Rows from block 5, named by matrix and row number. Rows with one number belong to one neuron. Each number is 128 + 32 x the weight over its row's rms, rounded and kept within 0 to 255. All counts start at 0. Numbers have three digits each. After the name is the row's rms in percent of the matrix's.
# gate: MLP gate (model.blocks.5.mlp.gate.weight, 768x192), inputs 128-191
# fc1: MLP up (model.blocks.5.mlp.fc1.weight, 768x192), inputs 128-191
# fc2: MLP down (model.blocks.5.mlp.fc2.weight, 192x768, transposed), outputs 128-191
gate.56 082:108121092122151130109100085113151172147110163135195152122098080135085183173119126175140100122106084117082074080129132098115174135081144149098082164120128103148142133093097118145143116132146151
fc1.56 086:187076084157164053154111120071092110134131074182170132111135152156128174163098135125112100098108175144099107123159128112109147151143093159136150132125105143132055122164126122136076134146084108
fc2.56 079:160124130065126067140128146105121114154110142150136080113146138132106102147102126073158043138092129184142127149106100109135153152145167122133128128060109195110116130078133085131127109168122134
gate.57 095:068136084123148136124127122080125120103121112114116130143151133181181132170155147112109088116110136093131104072107167113074085115142079107178118075146120136153111168058125143110167078133155081
fc1.57 097:165177090105145136123127132127078157152140107089120110126160185129136081120109149134099126093095109066121102118135129120165124117089195123148127132193104134109146122083134142102144125095090129
fc2.57 091:145158113122139111110153119074141113137169135124096139123174162120152054122127166097134101140030136091171053110176103068110092070094158147137170143151107084097117087105098110086110048132151110
gate.58 092:116114167090161123146089131128128083130130146120146097196142139150109136111157115120104165112127141111081129080066121126123161144157167159115194108133119139142103161144123118155104133124111151
fc1.58 092:093069131131127115123144107102104087166128135093140158122131120117147179079177162152087153148108155100131145078130075110129069131110075177140176126123090152111112107104134141087154106096143112
fc2.58 089:126071117145152112163092131177056166125128187110062119111095171119116152177157174094111124130184135128120112115117167180169089153122106111112157118149121092114080145070104149114114113172138097
gate.59 104:109098101146219152084121124066169102138082162177094172183143127130090066128129111104141158158140129148190105210101149100135072087106107139140078102145091130181082089134235127090139130153131125
fc1.59 098:142111118105115107179112161131129153108177098105147094104213150105132200100160127170113132106083110081043119096103090120089173172068158155121128129176073120078144225124087145157186160144123127
fc2.59 105:159087096143084089133156149157090176125188078122112135121133114152191129063101146150136135142132127031099055097065140137130185122134132130129177130084138128102176109138084093199149111115152102
gate.60 084:138139061105161146177050111129140120078094080197167107166165145127146135135062153087135180135151120138096112133140137102109099082121108204116127119157137133160151125113129101166080134084095104
fc1.60 088:180127116255132132146139139173132109135154112114152095151127096183090183109152115124107163102124173175133172099152122107120114185130060121140152124196083148080149132112076092089100132095120126
fc2.60 080:096165077200127144164162135076104119115138112121101163160112151133067146132094056137132075085146094202147134124118078106147095133143092115153092150116087112110157154080126118114149173126057133
gate.61 094:137133105101168122093125111106080151110103078090101098147125084144137176127071105093091099185131176117154152105051175113096177126148133165183131153131143124118124147072160121105131098120114093
fc1.61 100:192110145153101135115129110162158135065101101110096176157210115193110105101157084183142127196188150138134191151122158106178186188153111164085090119097153116132088133139087106170115082154115117
fc2.61 097:124100150113107128119130141146203157175118182109123070106133085163175161119155164180149161185144115115094184149091129139096138087209095157123109076129079174109115147177090099202119098133082141
gate.62 095:135115135142158129095121129128015102102093119195135140137158093196114125136166117092173072173131133179069114113099088151117143152068097145092116169115144126111087111109084125113082160044148096
fc1.62 100:119133131110117139118188088157108101113128146149090154163117178139132106127153112033139120103097142081161159119141134134129129057161108117159143124095154145189118196155175125186105178133129098
fc2.62 095:125076146103160170178129149155092143123167198146157115151161145170102121147117139143161145137118127072118086087132147111122128124117140122137115065106085130119126146127109112174166161176099147
gate.63 100:077139178149149122122154157101148091108130091107052103083121159111177097129070134131100144112125120130092155123177076124213149106113100136178162142128118123147105168144096068096131152142054147
fc1.63 097:152181146128151178128139140098121079076094134124151127155115179124212099111140151093111071095130103124104156131082079119141141104163159105123140167063106155119107115145113078168107151050102100
fc2.63 096:104129114157118182184103182129162122136169134158178208147134149096160119111132138144159140088142179087138117125118132133138115125144139105098126175165117104218141112094124126131125182146147135
gate.64 123:125145135139144135118105139124070144102137178121102150120092108114145145115159092172118161121120089090084089094135160139093132121209069124205131111101136116121089076147159113155124133110126132
fc1.64 120:123075078077099140154124122079160121141130081141205104107181127149132107127145183132156103125147139155191134138106104128158134120081133131028150118159089139084131154126119145074104102109178132
fc2.64 124:219164106113203086155096107091130139063145105105119101123104095162090134136125097125121121125198176144185124216148091137154179144120151124159164145153094152131160098126143218076141141114135103
gate.65 102:167171148105126160126106143124108105154115089097124154123100108093170123145113105129112107100106159135141146098153113105141137186122139178096165134162122150119081149107134146106116091077152134
fc1.65 097:143123125185124132162160143203100143117095137128088151141134105132129090175112121101065071141136108047114099176117132105154147116136102118156116162055120096163197109111181113179138175112138062
fc2.65 098:206161133156091108135156125191091075146092120138113106128135073120192102118154104178053136140101123137133160142151120114076146144129096135112156095133163147167147100159141176116097108139112142
gate.66 095:108129113155172126088117126117178116125128141115134101146099106210135123125050201084192134115080108127090193149135136115114161178157144140134116125163085138141133112122138093122119154143070125
fc1.66 089:121135115133094050147057101152125138115154134087117126128138135111156140135154093129156123125118135096174141093070118198066136181130112112138099136085145158120155092131063105129095076042124112
fc2.66 096:111112118163162135119078128123115104100172193133124170120153113092079154098146119073154120169118150099123080119167113170086097149121158121082174083173106114119097137149121100164132076051147094
gate.67 105:177082159122094106131149147086078087106127104095193080132145137135205131139130081151115058130090136115135128131141145071155183126142129193126109143129088134151126092089149160155220163145124159
fc1.67 104:152110195156081098116175141101070108117129121096156047118146120118188085127160046176088139138022137122105108166135132123131103102122159153148129161150109145180156102077099185153168103192109128
fc2.67 117:130131197104109139109191126132102131058106203135157170151110180172182105123107090207156154110177095162116126105149137139134062164117108188165107157103088145124106140153142121115137076152168118
gate.68 095:040088160149129156146110106123159131179068146103164170173129148162139082105069093075144115039132205154167139162114180137092148133102109168188132148156118132150062110128148080115102047074134127
fc1.68 106:118138099145078046081136147096119113060199149085083166149110150130117123183133162175156116127075082144091146133116105145102164122132166144129143089150074176152126140136115148164093151115138124
fc2.68 103:118095182063042087177162153131064124120167125090140116144120149102119150085127096103097143151078110086157109038074146117152144083121105136100129139151093144126201115122092102210124070139116097
gate.69 087:164172153113117164109141096092154137144137095162096110081065119171093165133113169104159111100124180152100098103157123183099169154174192150072126205175129131147130130093111099126143132121129112
fc1.69 091:061137133112171203172133134166162118135172168111190080101165150139119179106157086171142151156102178106183140176092142129091096154135194184115170095062160110141108190124145130196141116147175138
fc2.69 091:076084164131175123094102120128064137120135129110145094106132126157117130072128120143156080085183153166147170193127086137083072108115119173114133172167176119189096173133157134112167150141192123
gate.70 094:182128140103148118113121118095152120086103091122134203129119115126118117114086121184102100148084181109145129085102139134162090167118103144155177179124187173126092078081152138148091147132104078
fc1.70 094:124105140177147141098097088075126146126123062130084184158083155188094108181098144159112109142098120072148121091148131113134089144108148152171194095113145120165101153129143163091130143139141148
fc2.70 100:166115109166112136065110134153145175124087091167129117094132101194097155153097120172095175162176110120124094089173130095087156115134091138114121081140084126123052128165149168093098094141161138
gate.71 105:176091153156085159133085156158180129182109093095184126151134130115108061152104124064129136083172117051145134127110109109144204171146071142073084092132117149152123145098163155096157149123094130
fc1.71 115:080176106084110115112113111087126125102184108181123092145108131179122137093156139070116105174161128185105124166143129105110093053107136104177211126110168058113101124120091095143081107153198117
fc2.71 110:131165156129185180128116115079096108105137068172120193124080154130127135127145111139166136091162107152096079128133115089133150074172104102160148173166160140154149159163152159098121176082142135
gate.72 092:118155131130162098098066126149189121102138136115133157076137124165136046097118133199123159112123049146164126144123140080140115060111143099138075190158126088093144127154155085154062113129142153
fc1.72 094:125118164188123147073153133130141144150211114105135158114128144126124127212121145104166096132106137080184121116163096131171156108105167112062107060123144077187122131129096155102110135145171075
fc2.72 091:141100156208143107135160190106062112141097098115124138117179217086086144123087117158110149114098112139168144138100078104120117128129132161135118100138164143150120099169158177058115135126092112
gate.73 093:153101094129164080146107169124112100112118120159130101131154104145146153093155158199136179136076142193124167106200166111089138132138112153150187127132150155123142148094153157144126089096169123
fc1.73 097:147136132112134118147049091135114113124071121129149112130143148144097098111103152145113125133171118195157112105153114149143132204142092169111084153096096121157152164092110103134128138129124140
fc2.73 091:077111092032147156147104159119147138122138130142150140121155159116128116157134110059145104118116160151188075130035148097109155111141143080130109171164108139137178176184156163164052195136137180
gate.74 099:221165116100168131126096132121150151116159095106094118161077092110140147086157077099154135113114156117148124135140135152126092114127144112105100201180156192114142119158110122142103099087061089
fc1.74 102:153164102105064060173189100118107192166204104106144135141147083123108140099150058124112153162158104152149143125087077121105145104163114101152059128122125093106170125087106172120094048125127094
fc2.74 100:126156144148133155111179139143154172145151147069100157164115185106095157108155093124177127144119117124081211168102098132135117114205127157083142128099113198076161089098091137122169138101161120
gate.75 103:124116138091084156191142120142159138119087152127088123136123137123147149089099159114110142039165132122103139135094104151082183194065152138109131158149159192091138145054130163075201167179066135
fc1.75 107:161108117147139111114086081126124117140149143126096091148160134079201161098103137116137118097149112142134190111142092114118129145117163179172120152153136124088129152175155157119155176123075129
fc2.75 106:094116121159145073130162100191117116181117146105119151105138100072163132166134139120136110177101147111092166140076147140134165175140192107089169105120130172112098160125102147121153148136120115
gate.76 094:153164129183125076023123121085139118131099110154094098146159125140101168150136111130109154110114171121177162142112105133117153104113163099165145143192084144127114183164115109104141063108160120
fc1.76 097:122091140108077108195145039094144109098183170112193074123116120110129125111109140164117162186117058120131176114135117078114126151110104164103141142121169201126126060119150149121162108172129079
fc2.76 099:159155103159171172141112144086096175111134087182167163104115117086117068165084194183185153174164120126114144148073112105174133165163142147133076126095100161096092146139122107141075149145113120
gate.77 104:147109221109067106141102065143089112069098161080128187122109079137136132166087121145081098139138079098141092200135084111039183151134117114123139188124146170099148144143144150118180115134158152
fc1.77 100:101126157117176142109120134135112145112178134134069158078129091157127141122119117151103067176099117130135160127151103090082085103185145129116086162117115126160104131133100145218144149127159136
fc2.77 103:119135175139117131164128135161141115118135127132150099144174170185154167114106099196147102114183063133143121131190123097183145131178116154135143185144151102124132139101085108146163122046111181
gate.78 088:101098128047137116070095096131064118125134090165163100113148101099127140107099145135120093104151116088149097159176125123086104217181099129092155087126171142120102123145137114114136087102099104
fc1.78 087:088093156137139152132188075055155113117138101146071124130127122118058056190133117133097134169103102133120120146125136156147122133082120133138070081185078124168181167187130159129128173129151105
fc2.78 092:106046074113130118161144098110110115177141057095139127088097164107098114122098173149159079125154094125118104129149117147187089115099119147137140149072156120076148125161153164119155146174126136
gate.79 113:164170070090077136067100103122156079113176133139090185171124199144172095109109176052095117131074129120141163144150099079131090082108145144084119148122154108150066154115074139163145161125172156
fc1.79 101:183089127119149129151110109182156138106145139175138132088067133151116150098067062079169071122156122130142103146143129106130164095135114098142160088065204165105130087122134094184138201131108100
fc2.79 106:171139120100153124178062144174097098119189122132100160147118065072190094134178065122210092186127146134106156129093145113105121098118112133165155120124143106125126162097097077198093126064125136
gate.80 094:101167162158170063141115170130184167096102170138148087145137066140121162133229115146123179129129161122177128090131141153112084154165177162121154145158126141157111125150115181090126109147092159
fc1.80 094:080130196165159186123141068144102157163115127114085063112152142132170061066101118141104139073108127034064135090087125135126190146136140161137085138079101103163141136129089101161139045135144099
fc2.80 095:171130092147134181165122155099117170180111099099097117136097177190146045152113157180090165057129124083128119113117163086138120110148120099153132080123107135112077196120122167136120129187136129
gate.81 105:101139202134171122132205165091140137157140144135106162182146125100159150152173123177110147152107094112102138101077059156144167128102105142169087139154127111163131128127148119105132107107184148
fc1.81 102:154139113125031119124079108143176132142171152102127143183139140164119114117066150076077105159107119139073091152124145105152126136128125139116131151131159145078123146135071172147158141078116113
fc2.81 106:152139174125123130070171091086151146105082197097161119141150148177092161113140161128097164131116101096145120125156106156089142056123123103105047103090099142184159101147112190100136102152156112
gate.82 097:062061132115106178155106123113136091138121142116107111135142170167133119131094120100152123088151137146144156103126160133155095131096072196178142093112115153141110130107127168151133130155092124
fc1.82 101:110100159052147113143166127134155162079117188128090118116184134139106130135137166103145106085140102185121140143105116098140095104117184146160087120076161141193129108087088098143146152145162147
fc2.82 090:152171150148151125186079145110155147135143073122163100182113104114127122160152121158125124150107110129134173177067103109111173151106127081135129150159144139138171144122085103165112141127142116
gate.83 101:103169118167141127138200096124122170145178187102166068139136140191131150152124112126125109132154151098148154134080114131080160150123148111061122113100115134142124094098137074173113209121078126
fc1.83 101:164143179100173156119108194130101151071107112153134125146060159124118164076172113103094167189181089108166154169134079122177153102160130116148150160145192127111136170135174191129140151109152148
fc2.83 099:129086092085075134144129141080164114092097111186115137131098147122119185113140079087164147124089107151183100142129135103126109106109079126156131173122131079083117138165158143124148152140197098
gate.84 097:208099132203075053102151115161213151109141126131102132123133127090109108135160113153177078162135132100146146073159124107092120129157161113063097147085190166143107132145131068145098079150134186
fc1.84 093:144158163117145164158190128061082155170094138127109134123140173096119169152142153125100153091115072100133182173109129107099126182123120170118189105180115134092176119121088179178178129112174093
fc2.84 093:105154086092158155125165126066115193123111121107138055123101189136147119100184129116143106086142139119096152101135068186163151088196125099030106076103158143115185162089063104138134153131144167
gate.85 091:122128136081140156095090118129138105099127112106111175100174086169134112133080157157172096165199127136118037135129134132116127180110159121125210115114102096133127152109176120113160127146123164
fc1.85 093:106069092156093138124151109158095078140132093124122149063120117086128065090097106077126081124125101162128120167155099068155165184142107182191100146177101128108111124139168120127130192193168101
fc2.85 097:122116147200107133120142114165096071125083126153108144122105101209152169156157056155122181131159108149166101129134103024054077137128128139098138119193107189166041094156086153097173132132175113
gate.87 100:115146140133092145149076132096097141118118144158116103131143128131110037105085117121138077150170061098130129131132052120138112143107142108130136165058163033076146059137146066100097158084090124
fc1.87 096:131070126137077150073157108097120102084131143154135121133075211119147136184107142085148116124121096117098111129137117117084121107125123150086104110143133153156141102172113084085139135123185136
fc2.87 094:127124142135159150128088166122138170110152121169107101102073144100123079136159181122146133115106147163138096143175185134100210114116132154172190089184098154135122129129133118142127182146143139
gate.88 088:111145047126090159075146111054136086148110099147130122206104159116124127145161173153111097135105102134156094117145160115127106081164122119156145087145140114086098137142169104124125110180143133
fc1.88 089:174154159131170154150053118137068143097132141127106180100085144062140128151147156074109154065158121129109146102133151065123188098110126138131164107173120166127069112173105131115113120196127105
fc2.88 092:170160154184140217107082176087112151132081146131101178134108149085121111169124107135107125177133098053073105160110127121076129166120121057129130122144167121132124115156169187187131089127125120
gate.89 091:146089134142159107147190095117142032149085140140117104151171099149111137088084118146091140160102133156098114182076150116184107162103124119117135155212107156112166165123113138149111149082112163
fc1.89 099:153104167131123140060110159154084096151126113133144193107092159118145161114157158079124111144115106188102168095097130068158124127096129101105159126143093071092115130117147141152094211115180113
fc2.89 093:099109125119133137123163119162097139137172144119155099116086132106121148149188085101122092123116151175118189156159147084149154091166150167093116163087141092130146194087137111086149122070168173
gate.90 101:188126072139111180148164071217078124169143153093120068147143077155131131166126082150113127135115153120091080119160125178099157061127104125122133153177141119115196152079113133140118143138155104
fc1.90 098:032161117068138088090185186142157128116101192188140117136076132144163125153147146117141156165128100088159079118087155118118149125128130083126150093186126164119132117132141089114225129155135143
fc2.90 096:177147105143122132101146131125149093220184146087105122082155129127145140056158125157137148100151090150119126091137107149094202170085111184142167133141110111112116111092140141183162163124126102
gate.91 111:203081160144167121102172136119092104135087129153148158165157150127114165120065132138138127179120140133127173115151138130137117146147113123192146101171130155171162093075128090136136084149169127
fc1.91 112:122115204114153111134167124116128076144094128143119089113132143108084170116061128139157162150114123148146144167133108141066114132137120113169144094156086150148183122066124105104147105150128141
fc2.91 114:177086166171138094084151167160186090135111114156114125142169153139115119109114150157058184116097087103092111102178133055124121172189150118147146131152095171173105063109113136082153151122166144
gate.92 106:117119115136198151158114168072100098102129136089149089108167103086109141088130143079116131168098173093127159087139115120180133078116099102170228130123142145114114104138141141142177100140098088
fc1.92 105:115066128095128095133150152147151094120175082088117090199129123137126125125120137132200126126163120126139147161146111114155184172098156127098168113175092096114141144193099158193127101142138154
fc2.92 107:167097144107099109162103146197098060170170155114149115160176152132128181069141117083127112149125118078118185104121191179158143163133149171130149117114124124054113060182105169178128082124168107
gate.93 101:213158088105100112119147118081155147127140119073145127117075132130149110136143109141096143171146170133154109106149152129126162084123106141122130130068117084096116144065063059126177110145099094
fc1.93 102:158141078139132189125171096115140170114155173117143172076161085143135121143087148108100169088090145128146153139117160153136142101131168156137128166144130171082119127071147144125122162174111099
fc2.93 095:068177119154166198147157153172091153160147080115152124119104114100176069131169167115122082175149122120133086132134124087084140075148098134151144111107078117182110182090159124067095111097106137
gate.94 098:132112101056157171120140100151114199097186103143142154129121151124154159181104159136094109151099084125132149149143170108141105112140147103166071160179105168121127178117068116097098148150107185
fc1.94 095:145155139109125130173171161166085121115084139096192113118079113142167090107096095116161127167088148054140065126079121132110122101139137126100174145107145151119107134136156161147139140123176156
fc2.94 100:130129121113107123097161119117140187114145113116116156089150095120132144108126155177135109154101130145094154102141053098128163198093112126083082108188155161176139157079057084160088126063118228
gate.95 097:125084132141191135131105128157155118146138054082158138128208109072065069149105117181087126120119094127093136182121095111132119123090125149115114135167125123143096089079131142175116134114140129
fc1.95 106:133113111120138150087173115143093092098173140070110138213157111154108105157115107120070146141145154129129165191133118134109142084117147144137068121112161158174082162050087125199126147155118069
fc2.95 095:069198144106089120084175114183069134139086205143135094153141150103146143231113133148139159105104142115114143156175121173158177111124149180099150045114162148124100152180084152146154112122148116
gate.96 101:161165123127092127176114096168136120154140156161113117105125141074073133136128106161126102130129087152133125139101094100098067103098158084070130165155135167115160134106095088096066108110159062
fc1.96 102:197157172123151119109166165131114163089168037128113140120106110139136084104117070097166139133135117140145118118187083076131144086136115092131128114107126108150150092112147169131126099117139105
fc2.96 108:139145102160102067119121127151125132167166146144113130139138188122106110130116156150138144104114126163122124075158128125111164111140138132079120095163117118148175092058154130162128122172179125
gate.97 092:082088132095179138167155143139163143145132160178109115098092162085162088096164108167116117169103126155066100153164164093066170143173104149125172132120126102130112144115122111146206154107089133
fc1.97 095:161130145097128093125087118086103115090175147154159105117096164089097149097116100148085105160134149130148156172114170086116150146050105077144136128123158098099108133163136143123160151169133094
fc2.97 094:142124125125131125145151132097175151054157133172062134111130149100117109136081194160097166149130138083140098179193179176145133138139187166183118160153153144072114106109174157192118137124096054
gate.98 095:149150123110109064094133105130204117117111100098110153118093182136060099131126153065164098114169163127138162120129134175160071112118093118095140062081127103122150168101141176132134151100080174
fc1.98 099:126092144096125100091144087098095101154126110104100170180144168128231078036101152149102165076123096156126123133140084092121165106120167145150082105205129061211161087140134073120175186121148126
fc2.98 108:165201113144147110080095116090117169153168131091104149092111135070088148149172165125155086130187143093120182127068139194132175138143105134093128055099120135101151165140104193130139139101103139
gate.99 117:143133126137095184085137152191139109202115139147145162156059129206128083103151138154119095173106114078133131118164127140085096059099103117141075119119065137176115157146152099121114103159178149
fc1.99 109:102141132144153101190086097067095105080140082159113087137182141054127190074140107076175124141141123181106139131104149129143159187122156130116175172163174153134142100141104186119047192062107081
fc2.99 107:138215165120202128104176116079116082138126111146189126185167151070131145143160107123135148212102178115152104094126113137124162170128120145123146149113125118145102120148128135168081119121103108
gate.100 101:159107106153101112169132114157097180094111207113142129171119180096137165136134121167148169061168089088133171114138153146163150194077131131108118146151161187113144124115109161154197184121059102
fc1.100 101:139166144120141146123049051152149120132096122048123116128160129071156104164093160116134102140108153172162083156122159122114136149089156192146181197138120139137135143142151150128094104088046170
fc2.100 097:112116146171144085134193141092139085122116108154104079090147088086129117171090132120104137143141169100089150096088094138128125173112151150084165123178140149134101158129180110134178166142099093
gate.101 117:088161107103149154182121132150161057126192153114125116051134087148095143149154153169159143131106046135104094154051154129146140120165145114132091107085094131121085142103167076187132163100140146
fc1.101 121:187086123170141126082149173180133143153151082139112121153129173127133112135110106102133107113182175075191177076153108115109131145117159149111126078090177140163139156125067151108126150114103116
fc2.101 113:136143090138071090077132191090083113162079129113109123145123132100131136123147151197134142115146105152139189129119140122100075160118146151107057094087116128129148149125158134068135124116089080
gate.102 090:117128166107110180178108166155177154075159144107191101097144136108179123129169184175133112138111152111169117162111134079083124067123148112161156117110090104104108144198088138177117138123096144
fc1.102 094:150126118099152179202154172146167074149154139091115096086107131115125132138111189106172146129189149163131156133137052104148128156092167090175127130107133108132146141185187111128108125099118129
fc2.102 085:105107157140097179183185182113172196103130135093092105115128120106117171074181158132146140116095151095130127133103091127125121115080102118126148091156138093163166147130167151172107083163096102
gate.103 111:159096178108065124116134169140163157118130081151096134138101140149078182102136077151180092174122168136139133123089093166160116105171131144093131089186141095165107106134140167172111173113107134
fc1.103 108:094134089136158111135200121179095133069133165113112142150194146117124099121121189103117114190116116111152108163193110071151093141049136187095107094112155181133120159140108119117102132069126221
fc2.103 103:128123111135159137179120094070161118111138161075208111130124131074161099093105129122071139125135169130139090135187092114125088101119171121160138136147125159164186127112106108114176095143125144
gate.104 107:120144113119156141183138097151112095148157098148130112109111152093138090099131125141154127127120157128191095137142141088094138166085136154158190217142137149082086132150153189142163115199135157
fc1.104 105:117134091145145146111103151148105060180144112147133144115149123120129160101057073111154100171160130185124096133109151131086194169125171143188182192139120124139103115196141159110143183199095135
fc2.104 116:101102154176079127089111141182117056141108076149126182144087105215105104165112117176085122169091126180089124098155134061092115101142138111108158126109105129167110093158119157135206157101184064
gate.105 100:094112133137152054115081100150104094109112092109108202128157098136179120160146163137173125211076114115106130156163099073153098183125144129099181142140119121082097166104073181158191089165183165
fc1.105 098:083134093108122119086169116105111104089160162173180087095155122117116141120119173129131046114108148113118088152127130171126096068132184143098145084123163164115104087119106152131122139192163100
fc2.105 099:176142151103117154107114112107136140135169122164104125170070135126169087157153084096132191132090098121144124149155108066135139127096088167109108183151106099037106105120109103126146094128140150
gate.106 093:112120133168150059075149149132098132085186118154098109129122119090153181121141132150154128100135062136109126059149148108180178106165102133226057079104136118090100111145136068103166118151179080
fc1.106 097:178125102128095133056095136130199140092101155118140164113096198091084120130119056097118141137129166130160171131159111109099058096175180191072142119144140136163087130159066142084125190145116140
fc2.106 096:155137102090145091103087170079109147101121107170176178086105130120112135068092103115122138129153116113123143157100095124104133100151131146116104131110110141100080187144097176136130141132064125
gate.107 107:115126167136077160163129101122108092134152182147130128178143067160058116183152106120058094092113143129099139164137107064157141144087114128142197136154203112141099166185169142151171129149109150
fc1.107 107:183137158135143095134123196090169178158114122128158108118160139133128139126175139107129125122139137102095103110085140081144124177115119123077185080110143136108124147100125094109142084096110154
fc2.107 108:154152122113130111073113121069095162129157135147195134140140097087185135130089177105126126123122130147170129114109137062161167148148139077102064167143138140123093069100122073096148180174082124
gate.108 088:127176160170085150146110084131150135184143088133099081166109094072192139059134118149171101102156165170133107128062124152127127150185180160121110131195170139176161085061115162171108164141084105
fc1.108 094:097102137182107127125190165160132138089120094149092123110097069122082133140105089100129136148188058064116135149127086088150161094143081140158190147108138088147186182138133107112166161107147094
fc2.108 099:170099038124101114115178142109173134120058131124097112136122091134132114101208121071126114173133147209075108150169119074111198106111186063175125149078098121153142125111173090164132085101186153
gate.109 100:115173148118124139119103144187086084114174215128097130120073106191191126066157153148125119080118123118128095147175156099136095132147108060150131134131105130139168115161124088120164088128141174
fc1.109 095:121109189140118105135115113188140124114137140146103140112095146158129149102107138164139120071172142104109169131113095161099145169171124141092121167170142139090120095127111151115107177120184098
fc2.109 100:173102149119112154116148098079123137128156128071105140144075142169176105144139206161117133112113109099092113131172183170076119129140189154119099139054168167183072170110103136139126192129211124
gate.110 088:118134107086171091075087142128159075120067123103094191128091104131160106171097105145121126162101171074152149087099114123164121130128118126173151204085121148167037120149143128148157119129130135
fc1.110 095:080143059135127142114147134125171090170148083108151162166167122169108106154184154151132111178099152087132159091111132106159103135149106063091133171148114105144102184112172159133154106126112141
fc2.110 094:137132126192093106115159095120146159125106141114064072121075088198066112105049112119115143101118097169125144138184125139149061094162155057117110096119068165128133174114113156087139065133122115
gate.111 107:128083153137086100147146170170127138122149122073137099082119143136141052152122117104135130095067104111174106108142167093141152121068186112118120130102126099132174164063131103139165079099130088
fc1.111 101:142083078150135135154181098176098101142161147110140106080149171086146079095107158123089140141087049066130118136103084082157088147094151140140145101132146124138170127072102170130159125150166134
fc2.111 094:160158138132083154080070081117125136134104162108135095102122149131122176151164137096132141106129072117173128163138090075127039155135179157150195096148078091061160175144139083119119137150163202
gate.112 116:110081177082179087118072136114060114127130086165108171073165105076103102108090103162162064120105112117166128178158105068121169192151198093097078188112103095106113140104149134130153151159119126
fc1.112 116:140161098183109141144193163147192145142137181119152095183072127158172138133156146093090199132154168158076115128115163191151095064103044154149175045154151149152110136138096111120109145106140128
fc2.112 100:123094068101150114119143195136128156073146173123044152124085126134080076157130143109159182127157154143112121144086190141097239120122102125130178094120097137082104098149170092117129180100143186
gate.113 088:093132107097148104193194062093106102122094080153126144131083124128137115086133095156098147134090081185123141096123150122173126150038168138100126114138135071069075160128180066153102135142178172
fc1.113 095:151095131153113110077136158097064113135122066168104181117117144149179109161075110099167112164120135088090084137144116106065143081093136106127175119170131103159102124117129156082099122104129159
fc2.113 085:095112166172131152113112150134108141158087167132141151068097156157132097081089133081074117129121129166083182118137133090144064112155170141147081163159130168110152098106083120134110095101159103
gate.114 097:096116077120157140115128182140092133083096113185231151120123150138078141189174067169226092161117096172135139095137145138131142156135134069163117157139118121046173143098113091181166159164131135
fc1.114 094:141181124158149122145101146148121142103185140173115115122151068132139134142071146143122210079171093175135098103152132159048138176151127109168112145099150097108105154067080067135117193122112087
fc2.114 096:125167033202142142117092130140153090108171117134133102096102124137097110137115109095171205149154123172101080107149098105087161078119138170112118125171114135140116148092155117131141120165134091
gate.115 096:099145163118106189184127131137141094102203176107093113073169145116118129179140132116137141126135098138145175125200135102101145117086094117112090158088114139148124113051130126081092102195108127
fc1.115 100:127087117125106136126158113117083152144137153135159123117093128131163172125131132180141130080166114118106165131111161180126160177134108150133169133159181131061112164087113119095120118094065166
fc2.115 105:145110124117131143112091088158145135101155203091142107129093061123156156145160134133157107151145142106112089140096132142103132078135169146155128117125163129186188159101084130103072165125110164
gate.116 088:148164120077111098114143125142122170068122120121118106102137085135134144142091131052127118072137160104086113118174100140167140166127112132077134125129159120150123129135078172150112131095104180
fc1.116 090:150151054122140161173105143112152158132143134107112136139113166158108147149071110033121188171076129092078108124113136088127142075060115141104127081113117100125081168048139089115135188087104122
fc2.116 088:113115155073152099160125144064139129116129150124053137063147092109142073089095120190090099133124162146117167155152060218100176126190115094118164086104145173121111150154087195140145128104149088
gate.117 113:112143157111104119127046108208127115154128172106126151150170125097131156172076135166161104153135154174180139166173138119044133179064153151091185156154099176114093100152117111073123088097092132
fc1.117 109:116151094119130094083090100172091109122087182147114137127150123107152129182101143161117155084089157165165159068174106100103106133091095108110119110161071132133139159121154150119059064054202118
fc2.117 108:113112079059178139111139139113093180112096123077109114151105127144148119158044137087135092076094139106129103124095146161163126123146105084160103130074121159127138176159111079181092117150106125
gate.118 104:169119111103117153133097109088143165158122135154152134124127101158139141074148132108102088107137168133126148154184143119121125102139155045133185109152100168141112163103168147113152171158089076
fc1.118 111:130128072126191166135105121112124178097114085179092089167167141140119187121140138118091095151174141117139135157167169095153113053121106081170173096151125134141162178136113108115137138148127064
fc2.118 106:100130111146118165130104156116094154066151094198153133130118124129131136129147064087131078173147113070185065117136078108104113090134071117104144116118151090160105122154155106153103077106109156
gate.119 112:070144111120123088092130186092152170105134123169107100127085131115153157136114129128136109074138145137190113093138139166125141114148201123137140105139141179128163121147127087171122132038127182
fc1.119 106:143108113117149085158123065173060100153133140085117145136160149155066099159158103099117134220111063103043162162105103092134137117096061132083107165106132077139142142067097162122132133193172076
fc2.119 107:180124094161208179116121121054163170121180070127163113136142075121119095137160145100125084139113135139162164155077110169141164133103155100122144106119178153101108134125118077100087112205139105
gate.120 088:120188115126074110159097147112168107116119140123154092143130092174208159177180119144147154222117149096118138144127081114112156129108126110121137118151109148130151131185086097146126133054104156
fc1.120 087:119153093177153120192114175110111110094144123156117076123127103205138127160178151143128134103210153207187162153122160070135162114121138173114109070110146075135090131110046155159094116136149132
fc2.120 083:124155135051090075180214142143156081123113100092139141121133097074098084139156143141074129088196148115137087128113134100128146124186128130122073115177158158131121162139161135177116120086078130
gate.121 096:105146169106138092093132095103163138151135084152084163076144148120053125129099161140080131104148072063082140123114146143127109122183127133153140064156137159135169100155162087139114073086129126
fc1.121 097:132086208080200126115146102102107141109111093141119131066116160083084106142144132114123162151086149106125096160178148134098080145197159068201131088154146172190172121172157152118127118158140072
fc2.121 114:123046142125140140202152093094180143133176089093131149101173175148075120090072138141105154105140119147121101079104094134100097063129069143104149122115134169088131178149144155072162140139153147